A small self-supervised image encoder, trained from scratch: 21.4M parameters, norm layernorm.
Rows from expert 14 of block 5, named by matrix and row number. Rows with one number belong to one neuron. Each number is 128 + 24 x the weight over the matrix's rms, rounded and kept within 0 to 255. All counts start at 0. Numbers have three digits each.
# up: expert up (model.blocks.5.mlp.up, 16x256x256), inputs 128-191
# down: expert down (model.blocks.5.mlp.down, 16x256x256, transposed), outputs 128-191
up.81:155145126099127133134109126148103130135157095147097139141077084120096077120079173127182127114083124155154100149124120087157123118138087112124148087149187175139183108132105124146151152092156122
up.82:132136156135136102086113101106127090114131113132109100119110114121122155149117122158129153135140167130121085140166121124157111128176133089109126144088119100141108155150145196167159138121159174
up.83:127150147136131093092106116105150102139113119114108133131106140126145146142105137163114196131173142097126074142156119110150114153121131100095126118090096114141102152145132172167183130122162178
up.84:136103113117105112106105127132103137118149128127116143119104112122092093123078138131169128172085127175133083141103167108127128115146119111118146089137183191128153095137107132151155144091183111
up.85:114121140124104116097117141136103116135114162138139124134122153141082105160111126126100151132148150102146101138136160123125093155146166138155093130136144152164112158118135158131132147140161144
up.86:067098126099096100117099113139122108106128145145145164188058133149159121171151075139116145097150140134161159139121099092147090138132151127111129118123122078125090119148123175142168119144154139
up.87:152134109131110143150123115129087143146131109099102157133165128093148155121148066132114121129120119127146179135118080110124139125088142115141141154144142140117093135134098103154119102131150103
up.88:146104134130118126084117134124091119118122136131144141143106157127094121148109137130104134145146163136117120124148168120153111137126166119143114138116158154122138122132129169149135150129151147
up.89:175119104126076096162150103101093129160122150089149161100140161126123164139114113126129127148138102146102172133109106123159090112115123136141149128137091140122101161146122108152130125123153081
up.90:140145174123143112123106133119125130120142096138110105136136102155084134134109142141113166123136155101128099129142129129153112114180114114116102157129094082139099135126132139151133147142194160
up.91:134130106115085089125124125133122130165069179133142112101148166125170173114132121129118134158130116149125132119120163130102125124138110104115135108150131124095099126138134137150106151137136105
up.92:159125108137103126151123118129098153143147123099122171116154140106176156136154110125091125125143091152155164130106104125110121119090122122144137132123159120135121147140125101150131159140136101
up.93:126107126163146111134115128136140174118114117062066164154197111115154150111145108132122071153109064123110155133104190139134172112083135127174157113152147145108154108123096112132073148124136081
up.94:134088090109145113099113122135081086143126101137150130173125119133117157154163096136110102173133138148143145121141140088135110152052148119141144137163156152093132138121135138152115116131171146
up.95:139157155124162112089099071129143097142113120119091137133123116084137132157138092163148165086133139110118136154156143109113123121124134108125131167106152118116124126156122158142104117086136132
up.96:135104110112058096122123106137092137146137124111125179131107155136096130142096093138137114158103106189148150139103100110135109123108154117138141110123170155130118136150134141158135131109173086
up.97:107110110084080069111139127141138139157106183117160132127086188142138148145140131139121127163139117131138123129131191125129105145150150121159129106134111117157112148122137145134115154127106103
up.98:141092110098112084065133120127104128139136129140161139115127150125118159140119124134125145158116170145120108127150182118146115125118154108127104143132133125121129128128109157151146118127124142
up.99:152126187143166147152109125134139126120120127103105169149116122114170142110187139123095119110113094100131132101134126115125166121201109130088151093131094116136142107138142117127118141126133178
up.100:116109113132150107100152103116112114123120110129143167095091127132073137164078156150183155154101108127119126147119157112112127139099151115147149146114173170140173138151150136148120115101169119
up.101:120137159110127110128102104095131117126122084079112097136106072149119119137104159153102172117140179093114120140155133101114097144164101113136105143133113105156113141146162135157135149145155146
up.102:155141111117109125146125114134101143148137122110120134120140140104159159132138079130116123117131112150145165124118106131103141130102123119131144143137126123122111124127120103157117117138139113
up.103:140113164144156140148111125128130154112129106121114157153159103099132111135177100119089153080141116075133122111144105151093152146182134162115113122130100124147118128126162117123075108116150162
up.104:138146144140136146121131121137102074136114136169154136114109156114117172169077123125123129166145155160134131110140116106108084131124182118140125155131130138145105137122088150140159118125157153
up.105:150087151148151111154127121108148110098116116156079087149140077142135099168132103131153096128125100126104127132124134136135160126125131118096123161110108132106146120155143200145112122116137142
up.106:121131148128145132126101105110141101135121104101113083160140148100131140157117122138122162131140132159149095131162086114144150131122164093129148174109152126118143144143140133136149090093162214
up.107:156144112146143122143136120133108176134147108068122141124152133077147158132165096139114137139145092078122160140131118125137136154098109112165133135138142123139118162137120122148128152144144104
up.108:081116123120069085136136106132152107098090173096168161126097212140141214159168115146110159148122118173136155123120144142106129117152147115131119110109059067138074133147180194132116127159098087
up.109:140134154131150111128133107056138126130113113109137086142104125086157130162112135170134175130158119122084112142165116131154135148148121093083127101078117136139119161153150154196155189138137148
up.110:119093125095117103068104143115090112134145124122127113119116107151075094089049147122176131150094155138107048125118191140150141101120104106105119094128197172129161104130119132142150133129143152
up.111:123149152106120087108109106108153167116102147057078141159164125098208147104197127145085118124107115124139153148162133119145182127177152102156192083090071087120112107143139144156096135073134102
up.112:127126163151195142167112149114143125114130075132124104139150096104112108142141136125084193056166149071114113126156122137090101154174113146110104122126118146150130161114127131128114131152129155
up.113:112099113156151096094149088126167159105105153124131156113109110125084123175061127156216155147089088148107112153100195125095106134093171114125179143132182169151143138142150134132131116107128104
up.114:164072121101134125143113123131106095142140149107142067172097141113108155114121123134123177151132162167138109127161124122156080144107103087145142174113126111102131115145127111154126159127176183
up.115:127124097105115115118139103148107145136154129134125154138106159120124163150121060139131110132109117176169143149112083097101141140077176103131155147157148114138099124138105104158136101102133100
up.116:136146184131156138137135119132133087176157091182162036128098111163069077150037126163162149120132205125125063150143101121102133152155087107085086183110124137166129161147144174163200069147112190
up.117:151147121120099107136148121122103120181114154154143114090121162130115158144102132131140127164156144170135134128119135095100105122132167112136126132158117107125112163137104098157140132116140120
up.118:094125118109120094101080117099118099125119097104106119136079075161135126115126132147106160132161154096132138136134145133135100110149131111116115132113072084138103143136156132155118153155194152
up.119:107123174151152114111107136107167102111125108073120121117160118096149134165134109143117144134135107100125121120143135147165121179098167123107132189118153154157120117131128123135139079143101138
up.120:153142092118103129141148114131087147144120122121123153120135134099138157138155082131112124136137127133145161138114097109124116127100157117148122162148136132127100145133104111159126115132140109
up.121:122132144139119102127144138143159162114116101101056129122194103129130130101165079122122081135105087098108157113115143129112170119116101133123135128150101114082175113110119141126060090101127103
up.122:139146169132123140125146117141118100153164109179171063109076125136080100145069143156160161123133205147119060144149104108088121146158097107086079159105119118164130159141154189156188073138084169
up.123:122114110143149099101136089136153163102113154124136152100103105124100117156061137153214146142079082154114107151094205130092096124095172114133178142142196169146144128150143115135131129106124092
up.124:123135117147150156153158121112090105144133101126113150087165115108152178114124109121106141147100126105120126120146056116129118099126143122088133136127090140102106113129122103139132095131146133
up.125:140109132107136099112137112092146110116139133132114101139108111125127126136133134150124140134154143116113107137162149130171124155144135088110114122089125122142123145159135184159163145117130168
up.126:133125084115127136150138119137110139147138130121144153116122149108174172126145105135107117126158122144164140150137107107112113133100127107129140123114140098130095152140115088164141165143131098
up.127:126149151107124087109107108115152170116109141050078141159158125100222151120196139146087116127102102130139153146164137131139178139178157101151195088082081089126111108141143144157099145073139105
up.128:145103109129075107150145105103093120172089152101138156142153139189078160123087124129141116141112131144094165116108124130161124103113132132116149113137090154093084154141159109139118129116165084
up.129:106120115117140143132102114140100130153142117104120133154165147097143161122114070129114135091131133122173149145138109118105153139079145117130168160166139108118107103142122085157091096092142114
up.130:085095135134112112125068123134159080120122094090107146140134125093141122115138079152123164123149122081150130134180102096102125175132147116091135138125136121147150115140127150154137119110163147
up.131:143118128128120139114149138136089113132099148142149123112126146134111136151124128120082144134151150116135120114128147129122084132139160143143086147148144147134096141121143158127128149144157136
up.132:162151140094129112109108122135106110159120120128126084072085121093130141129112155133139167134171170153149116122139125098068138141117102113122125153152132114148160154134167093144128124115119141
up.133:108117111102070075121125124136133151142108166122157129117097195128168148125160135139147125150131129154134116137123181128136119123169120099142123095137122104152128131133142130139123156128096112
up.134:168159161083133093094108110134121143156125103144087128151084095112115095121101146143165108135121116116140099145131102085157112119153093115144163093147172131124168130145125123141141155050137136
up.135:123102118098110105135124095127140135116093117140086127136108081129168099153118125140143112140182100132095164145117128122090123101124116117099147131143126147097148086177104157138124111091125150
up.136:118139091145140112133148080117177137102101164120164151102115109122115125157098119149216153150142098146094122163099188132109099118129183114126176134133160162130138122154087132128140123096086093
up.137:124097118140090118135148118124105132203128122090141169116151172177074168119095137125136128142093115156073155127099088140157139086125149124141155097132103137107090139150162109136130123112188104
up.138:111106156149147114067111080065146112134118127110131094159145110132113131119119152178133162155134152127093134163142157126130120144116118097115155144082117134129120097182132142165150124138120161
up.139:147134081106115117148131119130125138148121139132149125114129148117173170113139112136114124104142119155143148141122124121103123123114106111133148126123135103125086136136126088158108163150129098
up.140:148121141135149120108104104094105135144145142124110122094136118103118117146088092140160077132100125145128123124114156118104164123106122110138139137155150142111138091152114142156141114103165133
up.141:126154114138121150158125142148107152123139109126128155098151115107141102127167098124104127081151114104169166139125102126098138153097173138138096157165159121160117151119128137131087125145134091
up.142:147158120130085097122132118131096109147081149153134111090135143112149192129106101130130128181107130157110122110119122102151133100123127105115133127139113132102097124137108129152124121136140115
up.143:139165158127174117145124107109127083140142094160128113079098091135114136111100134140148131117164143093115131138159112103115129129157130109106106175133098100143132138142119144138131088124134160
up.144:156154167138151139133138124122144089162138108180155048112102124150068111174058135161160165118117182110112081145159105109091140144156109104103080178108096130169131153138138184165174097154107195
up.145:166113127132103124105106113116109121148141138134125138093128129128120120127092085135120086164119140173146106123104118127103154113122132115115119115131167130096108119152150140158151109097138120
up.146:132111123116133134143147087109140155102098151123122164144136100129146105143115150146164101151169092152095169158110139114094130103139141120127178118142137141103125078191115117143120093094106121
up.147:100124121110079091110124141146120128138104162124153122135085182132099128156142130125103134151154133123141116121136190124145104157127160133164099121125119132157110162109139170125118141134112109
up.148:157123109134148155156147128127129140135124129110111153108158155104178169109190115112085129118146082089127133111136101149106130115143087143099129120141093100117138116122158098119104132145124157
up.149:142150103129106127145152117130099133152128135133139150115112137102143148137147082137127100159142136153150157141116115091132096124099162112138129131135140124141099147130083122165157148128131112
up.150:159109116126106103113116107138100153123156112090125179136121130118168134161122092136126100144112091180160147130109136117122109122084127128139150106101174125134138132147122124151131155118159099
up.151:133116153145178147093118145121115097122138136179143113145095110126094104143101122120098165104155177104114099107142142143124100141143161151137114149109143145147103146116149152113135135139151177
up.152:135123158101112077108120087107142083175110135117142103137105146125152133157110125167128155151133152166101080152141136110154087114139123079115151145109104107128109140171139172188164141090160168
up.153:127136176142122118135113068105164131138110140095084144138112116103143112131106149192122162142128159131117131199128134119111154152148151052152160138138138121131114125196110145155156105070111129
up.154:086126117118118150144103094109136110158140153095163146128121146116140109111134169133126152144164144141137155170146135114129139127148144103156157128121121134145113115178133099142133109133096114
up.155:149126165141159119112119117111126120111128112151117116165132095134135133154139127146107163143158149107110125132171099091161107150177132109125123145079118069129105154149138177154156147143173192
up.156:155125119143107129129122108115091161129140124090113168124165120101131160144120078139106136162102111120131171138117088109121134129095151114161138158132116143122104139143118110151119111118152105
up.157:137147130113159127093150096099113140126104119144149127101090155038165145188136160163109195131138168153132076174137131115124093136101163099118145163099144130129107153165109136174188133094116149
up.158:145146120142120131132141125116117139134114113109112133100178135114156192108124088124118127148084108122104154109132094143126158105104116119095137130140093118085121122120133114146104096129141105
up.159:119116124112100100139130108123106135136141136098156153132090150128104129153105131132145121181114097131131101149112149105118098125175145106163137097099171151140155142144140129130148157103141104
up.160:145131129119111125110112113142094110125123156142137140117099147070109168152088076131121121168116142150115140121115108078107097119114173122161134167154143125120114125144077130144146099119165137
up.161:119115114087079055108147126155157148152095155128126130105113163143146134132137132138125117145130106106134130138131174116123127150146129111142133102155103108131116150126133150137103136132117108
up.162:142132120119089103102124119144083105142083143137130121089136148128141177126104114130112135170117147161109123108125135118141117104121122111110119129144117131074115121132113135146121114120145126
up.163:132114152119116088106109101129175089187123118130101118117087136100125115138108117185158181149126155148125091149148127113140130149124130076082141160123131111133135166148124139172143152102158142
up.164:129150149110122084114111111112161171112103147062078136153166132104213150103185122154093119126094102123135139154153127112133183131172151100150202077100077086119103109143134144163107151071151103
up.165:120117142165150113142129124138156186102119116061059155159197116120161138127147094134123073147111065122104153135100187133124170116101134126174163107127146141101161111115104115130084142112122089
up.166:144152126136111107112129120156086107139088128158136123085134148103130165142102120125120124188131155163125120108130130099125117108103136110126117127154119135108131135125099142153129116125137146
up.167:134149155130099142148151120146112104136159118161162081118093150137072121179094139143150139119132193165123107146135089098087135161150123110097092150105119122161125173135151178149180083137086146
up.168:139149183141154137135146119132133090168156106185162047119080122160062083165040121156159158114132210130105065146145097109087131155161093110089090178115111137162124145149136179166193069141102195
up.169:123123113155126099133133140144145186102122130060077174124170134112183164108175104126115083139123054144104171126092197153128158110100117125173151098134139118108172124112115123128087165134109068
up.170:175132111110083103127139108122101143134126137130121138126109151125106123173091079137145116159125123185121131138101113112113127117143163110124129122132152150126115142145131132164146122078155115
up.171:144140130145135153128149151136102102123121126155133126116114138111083110171135130117101159105162154096140104122132114138111079145126160150148086154140156157153108159113141166125139133146159139
up.172:160140110140108144152126118123093145138126120106113140112160127098161158126146094136105134133126118135138173124124090118107133122101123114135133156143138129120099126130113100154112121143145095
up.173:129136086117129116139126126140124141155111156148149124104112148119165170104156129138119131114168119143143135136125155118103115133117114113131137130152129093130098148137139111153118173139139106
up.174:138103140099113098112139092106136085165127119126097142137112128107157134147132124153119189135147147109153108153151117099129110126113134108106160114095109111124125141178146125158155121122163166
up.175:104125142105118089122106095101129104140121097111089143143146094138132129129117158162131183136147167134143119144149119112128139135108147101114132129134140102123115158151134120155117130146167164
up.176:149130103137120124139124121128128144136137140095128150112171137105184170117138092132118112129108082132120151128106121148118164109086129120123154153148120120097117107126134093145088114132136085
up.177:152151167130164115090118107065133126118135133120136081117089077102123148139135137153115157145144163093119098132150135136144122130184163112136126166097110127152105141140149123154155142113112157
up.178:145094104113080090110104112133090138132131129095119162140128146124120149124095096129140112127092090178146154141097098106117148121081150125145170130138163148122134114137125118145115112104173073
down.81:111147106117115123094148155099165187110143124090127093108137131123137108128110171108136179151148139121122113158097152132194097161137107174074117086133063018126120193132114100070167116144117060
down.82:144088143116136129077126133156105117137084149142099136109170100135138132103142115115125145127135130118135117116137134126109137150155121125147148166137168170105120075106138107159098145089149153
down.83:153103135139126147107129158180130131125105151125112163130153117118141129108164134088100125126129130128152118116122130105108118138143137107150144135124137128147123102086167150140116177071126146
down.84:132128147152138131142197148115134157140139137104159148118146200104144145103142161102077185127202148124116105131127178140139097149118114196128119101144104061143150188118094126095156158157089054
down.85:122139132121104128169151122150144106125115123112139132155117140144098111127133100122158114107093116132122141120121118133112138112128117131131082126131125114130131139159095131106113129164129131
down.86:087091106086106128101110111093102128157092180127096135129142130143163155152144159135089137157139162143151107125128161116151127166119144118118188102126102096114120168135126087136155121143164117
down.87:108119144133135096138166139151133152127144124133085108098130096143093108126119130098143149138122137158165115089116113117098118126098129159160118152131142160110128110142110096154100100087136199
down.88:127146130127103122153169129123151127114113144112128094151135137141130124131139145143131152111116127110107130100120126163116118101100104125110126080121110109160125187154122112104154125160117089
down.89:107122169158171126155120124177123113119179075139135153119147141114125100165132091141108121143134146142161123114124134114063100139098153148166073135106161154136107115112118140128122104138132193
down.90:121096128141146140117146164150121136129109125100091128087156164126171135120136140097084168120168134112152136133144142113100082125106121127138162132111166119117131118087161089142132148112107132
down.91:140159149127134132167174140169153149128122132078077143118107184137111115101165100130125166129147128167143092134125143127112109151137098088154129087134132076155108150144140126102116125096112137
down.92:118132160153166137147158138183159130115152102117097133103118127109126093126127144112101129118146144148160125122102142096098077153100121188177117176133161134130112104136108123116090119090128189
down.93:094143128127144104162139119114163167135136125118092164120137070084172140115163158124072098164141127149124147122109117147121134150113170165202183151100090112121117177120116111133097168068149160
down.94:130091151124114141126137144142137157141151162124111117147149106131127108121137122139141155149124127105121119128138130098100154148117124114136161076153110149155122139146118122156139111105121126
down.95:108074155130148158128119146187087111139115147117133157113142156143140144136154128096105139104132122177131130108120126097105104118116118094127126116120119118101109103104151082164128107148122148
down.96:136127151138139110143156130149058139117190099132152123097150156096123093135140114116085161146157180125126116094128145117063103144102126202170084113127139106136135132125108093139132119130130141
down.97:134159127136126123169129110169179138117100107063124123148106167140124101106151093152153122126129111167130112158123149110127132145156126083157104093137117078156125155161118132097109156120132125
down.98:139138154125136120177153146116104141126116145093090098142131120135129137129140139102123170115127123111123110112134126123119143138133111127127152091126124126152148166155119083107139123132115100
down.99:168171153148156140138130121152224134115129090098126133142141167094123135111174190152075098108183153129141130153113142100159120147135120154143114153118106109135143155129125187061142148131089093
down.100:165166144177143115137169121109145138185158141140151136138116175074146141154128121103096185112161158092113145092129140084133095086090101180127145101124071065170128181140128170075167157148169049
down.101:114080130138139138154134112140127124160109162144109120089147148155158146137140157119121174105126148117130137104130118106114107107146127103111149124106138116124142114109141102145147131122135103
down.102:122123141141147118134171135161163155113132117105095123101125138145106101120133147105137152141146138162171109125110129126108098157117126159161121148142147138127121132125129103125094109075132179
down.103:184156112128123124107106111162186146123149082146138149138146110079100125128128134149138054129128148129127127139128118091140138133124146133132093165139112124138131144134104178095131138088140146
down.104:095089131109111110131129125136120125126147125111135103152162125166105117140156097132159167141134120126122161113126076132133138122094149108133087083103122124121112131131131100121143085178116130
down.105:122124126155113146123173130157090138137109173111144143104142165130175147134149115133090164120145126113112115139135137138099116147160120101115134075136140117132142092121122131148148174122092088
down.106:140084135136121123152103123147114128160130165134137162108125129137147151131122102097123141141107152140129147083095161099134115103155118097100160140109123147122120106116121107142157139106129101
down.107:111124159152142122164156139156151103144151139133130125082093117145115127132099136138110111128128139145145152122102116103112066132105106150128155182136150121111109128122140118134112079100143192
down.108:099138134130122126152109097129169117112105122042121147168102225120193110120167090191119161148158137171138137162122214096155107123130135127156143086143119049165104149134127150082156154151127066
down.109:138124115128130142123133133147113108133101135103085143116163115132153159123159143105131148132133114124143143122139118124101159111135134115130153145128145131113142105134121120127131156100124118
down.110:136139131147140114173180131080143103122138138115114124161122172126151141158130164136090169098141135103091107128123151116107109138089092179124147095152116078152135193139096131034163183164139061
down.111:151146140161194204147134115125132153129182146143184057174142157125003079123060109139138077073105128113173071150127118122093148129110103098130044189147098172105144107120147157147136039087099149
down.112:139137104139134131094119124160169135142174110147160185148110139093091118144105150152143076130097130121130142140123141129117131111106146146098114199150114107125124132145096161102140130108155149
down.113:142174144178159117145188125066115154147166130133139146087108176067155146131093135115065183124135173099129129105126173091142103113090101179139158099147082089178130142154141144064162171144158059
down.114:111107096107101123116111117111080134144140163153126123173164079098118138128142099142154135157127164131159111157130109131078173122129154100118134128120130203133107130151140100184100112144109157
down.115:125130124125124106107157123150079161114151134113130091107132175141117104125132118145147171146139150166147130116140145140099114162152138173132108140161149126139119105141147084155115112091129150
down.116:106157109095124084092122147123125135123124174080109181178143130116240162180194148136073165133179114140114170141167154134144156109127127168109178113110135059110135151141112145091164167152184106
down.117:115150152120129123135162152173114143119116118098100128094130150134128119124170095125161186144134131162110095110124118111114134137137118122129095102117170110156121127146126111122150119111106157
down.118:109075137134141123099130128112109121145113142124098116120160153134159151107119129103120168130136138109157114107151121143129115120113158116123170137123105096130145121118144088154144124117134134
down.119:104107107139119137124178154117124155122109135145126147091131144127151172163130134111120215127119156117164142112133115096103114103124108121113130138113138082135166134140103149118156127138120147
down.120:117114162130130101133159134177142139137131114114111109111123127159100107141118115107150120130130126158147135105123102106102107128104146144165110149126153144124123112157122094136114078108128184
down.121:113118112091140124146093107108202192146150127104096136166170081130125089073150165132151056168142121134130121166119120131146162161151152099198159139112077121105122164130103143126117156061167160
down.122:091146084076114072080122168126122159119110170079103166162172117129220149170194137136093162148161100115104164134154125149156161124130123143121171096092131084111119149113112133110160164160168120
down.123:150158153177163117141196115054111141150154132124137152097098183055157152129101136115051187120142183106131135114131171106149089119088114179134170102146083081182131151154135137068150186140167071
down.124:113104140120154108149112090102168110119172109160085094137141083141112097130125108117158107132091137129134133146111107141112138140072120109108117140095140181132133118115100115112122059140139188
down.125:116081139137145144097126131168083141132125124126113150142168141131153132099146099143100123124141143099152101119116150133087134111113162119132143138127150131126152081122144128149105128108129156
down.126:133148152157128112122188150168126142116132131113117133093101176117125119126140121117128185120162142161152123099133179124111067139139110179145099150158161103147134095147137129139106130088115137
down.127:159146152165204214155124116135133151126196146147188068172127158128000067120047114136139063071107135111176075150118117116089138129097107102132035198158090171108144111099143160151129048080101150
down.128:144142151157137113194140118150122131126175096133135138154159131126126078178176078150094131140151127133170113104115121120075127119133144128176089068097126154142113130136113122134137138149129148
down.129:124103154136136126132165133134131170127120159121103098105135123143142131139130129133153156157146137148156122094148168143096148148155104144117140140171141159109153107127113113143114131062112151
down.130:143107114138124129126121130104084123166113168120127120114126161202148143157141157120129147152126095120129155116110148121129121113113082118126145114123140138123154150097148119127124135161110074
down.131:120136136133116130161139120154152103124126111119139125150107149157094114124130102120173119117104113145124132136119091117116125132132124097132078129116122125129116130143105128107100110150126158
down.132:139145112118143130097153132148135173131091145115116122094123102102096142100169128144168130153114107155101091120125139130096177137151120119149130123142125146134168101150092112133095123100130130
down.133:136167115134126143168162130186156130122091113053122152126095202130143131112137124134136158131139116189133116169118139100130100168151103102141127097118146059153127144173129121088139156116126104
down.134:171153075098114099075127139124141212096153125118123090088142113091117116116164142133139144144099124133103115139111134138136138142150097138112104114158077052138152162108148119094127131132165090
down.135:110128116150140129122131146120096143112105200142146124108124172116179169111140146148111158121147150115125125122137126142108104175155084092089173102116110130122135096124116128139161127091099104
down.136:138167110166147116117154123060131132139166126118125127125085189082164142140096139121097165107128137115124121119134160099184117126124139134136172102109080065188125139131150149075182161142171065
down.137:137131171168150120178139101139061101117173099125140135124161117123132095186162071115102132134189160104148129087115139132071130122124136159192097091122147159113111100139130112162107116145121126
down.138:100104130144122141088129081160105113136127114156124114134154106137108159102120094110159149145117145107165110135131113124092170120130123104129153135122128153119146111120130126139122099076113157
down.139:131162154158144125127175161164145143126134143103100123103096170119118122116133116138130168130155141167169106126114192126118077152136102135144120125155138088145112112129154136134097120081117149
down.140:144132163168159137126164158109138125152120147125116115111133155118147151123128112091104222117138179121114112121125149114136088147110107175104129123164130130130125119101098131117143145141101103
down.141:106109143121107115089123125164162118126142118126140123152113126136102092114098108128187060151086087149140132143116113115137140115155140103155130168122139133098104096156111139152086065109125175
down.142:136128147113129125170158148136117150144130132099080138104124144146119138117152117120130173129158142166136117121157124107100101129087116116145122088139135105130095128118158069115133099107125149
down.143:121072138128142130094074144168116129159135178129120108141141146116142145136146113150090141130140104122146149093133158120123092172105133116139151112133138116130122123098163137141145121131122122
down.144:112144103107127095075142154139108156131119176109114164161149160113212171155163150144060155145156113126124151134142156139149146133109137167106150112112145086108140134101108158121154173140176124
down.145:150113160143142117142137143125097119120119148120117106120160135109136153152134106084116213147162187121118126091115144132089126148124134156151126118154155159122146103119090123133113128129079107
down.146:108133128152142142142153138087097145115108175117143110094108189109163166126123151114114176140133142111156141129153124143111122110159126099121197100095105131131158118140118094131172143135082072
down.147:123153117125119124161124097165162127136113109084132120153102152163106101118128105150168098124094098170123133155121119126117140131155126066147109107133109086138132148171121126114105146135137137
down.148:142129130140159143159119114196251128128128084125085148124121125105115113093154153127136103118171129155150111163110135110134091138128132112156120175109142122128138143114095171079104134118118164
down.149:137106168128113126134139141176124124114140140105096130104126148137141111128139116121133162111152134152107133098137136115103100104115134131145116147123161117129117101135142115142150082121101148
down.150:147142140145159112132170133140119142106143129131105125092125138092128094130117157115079162119152155128142131117113140103112099146103117204174135150138148129129108133138122116119108138091126143
down.151:159161127157109123122158125133140119129146124161190121149111174114101114167091130144161109112114125110124141127125133137125109117107110169095075148163113122143143145147111168092147129140121109
down.152:135116130128109127093139159133091092143119153132114126156148113160126140113156151135134135130111120127101136096121130137123138144134144112125120172107141145130156120137119133137118138114136143
down.153:129100123114106153099097161200110106132131118129081151166154131141133171117144121089143152113151112095159129145134103136113121100120135081092146100104158135131104111118123121160117122129115149
down.154:078103153128121143159129136089116137090094143101103096086168152149152149123100144130128159133124158126137155133143131116129131135145129089092172068115103127128151100151141113156148124140090100
down.155:127093123143133127105153129139099130127076146133112115114176136136152153134144137116098139132147153128136135114132148144090110132143120119156160117125145139102124113131148105159116149103122136
down.156:118142159156169114145171117138119124143172128164104106103131102117095123143121120111116135124104143138145136120137103108095124132078143173165118151129129168102114125140130091145118077100145180
down.157:141110139114103114118138129166118111122084131129093146125144116178115141100173126098123118137143121158110120125113146132121150100135153125183125121149171149126124125119150117127075153115142119
down.158:098119142135168130164139103138196154150164116139083106130157113141102102105144146112139107159128127151164103144100121126098118146097127094156135142099103150124119152099112130118124101090148198
down.159:130147127158145121140137137128105152105125129122158148065150165084164133110140151116098147154167161135120133138134167120095105153131123174156108111130143077126149125133143135146131148150100062
down.160:121108159110120109146146109113122110136151129123125108109132109146110118121140127111137164147164155125135142125112082123128140142092157140154118098137121136097130156139134075133163100144120141
down.161:145158120126123132150131123149167151143113117079093121156129152137108115107156100146147140138122112159126087157127148120120154147156109085143124102144110088141139160168113117098113158122140129
down.162:123143148103125124181162127147144150137117123097066127119127142158111125118170123122130157138162130159128114128133084120105133143105106075157141076124133113125100149138157066102126118116127150
down.163:122120119118122145110114157171096068166118133110136148126131116137127133079134152113137102127092114112143117105112098141125107111129158102133157186131152149130141112077122107109119117107152125
down.164:151141155180183206169141118122123139147169153129184088156137158131014098124052140127144085083096130116166074163101105128115144133106108108127053186146087165112137133130161144137137052097099134
down.165:113139139124135082142121123105177158126137159117095174145127070079163144103147164129104083161144136146109131131105126124130137153112178157207196167122106111126107159125118130133106173073154131
down.166:124132146109114128166149125156135129133107118090074124112128124156110129122161124123152148134141131155129133127135069104120132126111120066145133080110135129121113132144155068109127094131111154
down.167:098135095083120092094111138151114156142114159116108155142168113130175149162184123118116136137146101149095186115156104153150170140135146124142156108104166099106101123164117138139141144148161116
down.168:091147100093125085085125161137119145119126170087109192176158129105224163166190139161077174147182117128106172138163152142147146112119122165114164112107131068108124158125112158109168182150168111
down.169:122145124134157128153128113146199151147131147099080189138114102077165133104171154148069109142146113144139135151128132112134107146138154143188175178106111111102119163121121138090094165059158171
down.170:133136145132141116141174141159075158112169096115132120092142170105122124143140119115101196132162200138139101113121123131110093155141122156125091101135150079135145149121124095123189126111116144
down.171:116115128122100119128125138158149095134138099149163132158122124152089107137102110122177094114082122133135157123112092130127131096127143135115076148116113119111119120151093149116107080165137141
down.172:106116159146151116144164131163160136125134111124094118104127116151104101119122149103145122145125126160163116120103128123103094140099128149165119153128145143115107113127117103136092100094128198
down.173:141148156149145139110185151159156132126115135084085133094087171113122124085139113129145174121139128164139101148116158112143094159148098139132135139155146094137118107143120136107117121073118144
down.174:126081142129111120108119113131078123133112157122124144123143152134135142127131114108131144134124127104140112115134107144105110113129144090136163129104133130107128117150162101150125121111134135
down.175:103087140155131143123128150158117110157110179124131143106143160141148153124142161103120135126146140119141119127112116136139085142116154098118159126103126104109117116108172112159122124105103113
down.176:091138139156164125147157125141192140118138119113093111118135127102127092109140130145124115169148128150159113134101155131112115152127120129171139157139135142113126144114121139115099132064133206
down.177:110085139127138117125119128159094116134114145124091136131164082148143136131151135103109176141146133123136092136135117105075131141142112127137160116110166130124132127129131096158126154145153139
down.178:110139133144141103118177119130112175110163117137110113091150129088115097120139119130097166153134179135134108111116157137090112148123137181170100137162104125118112140130124096151109136090143161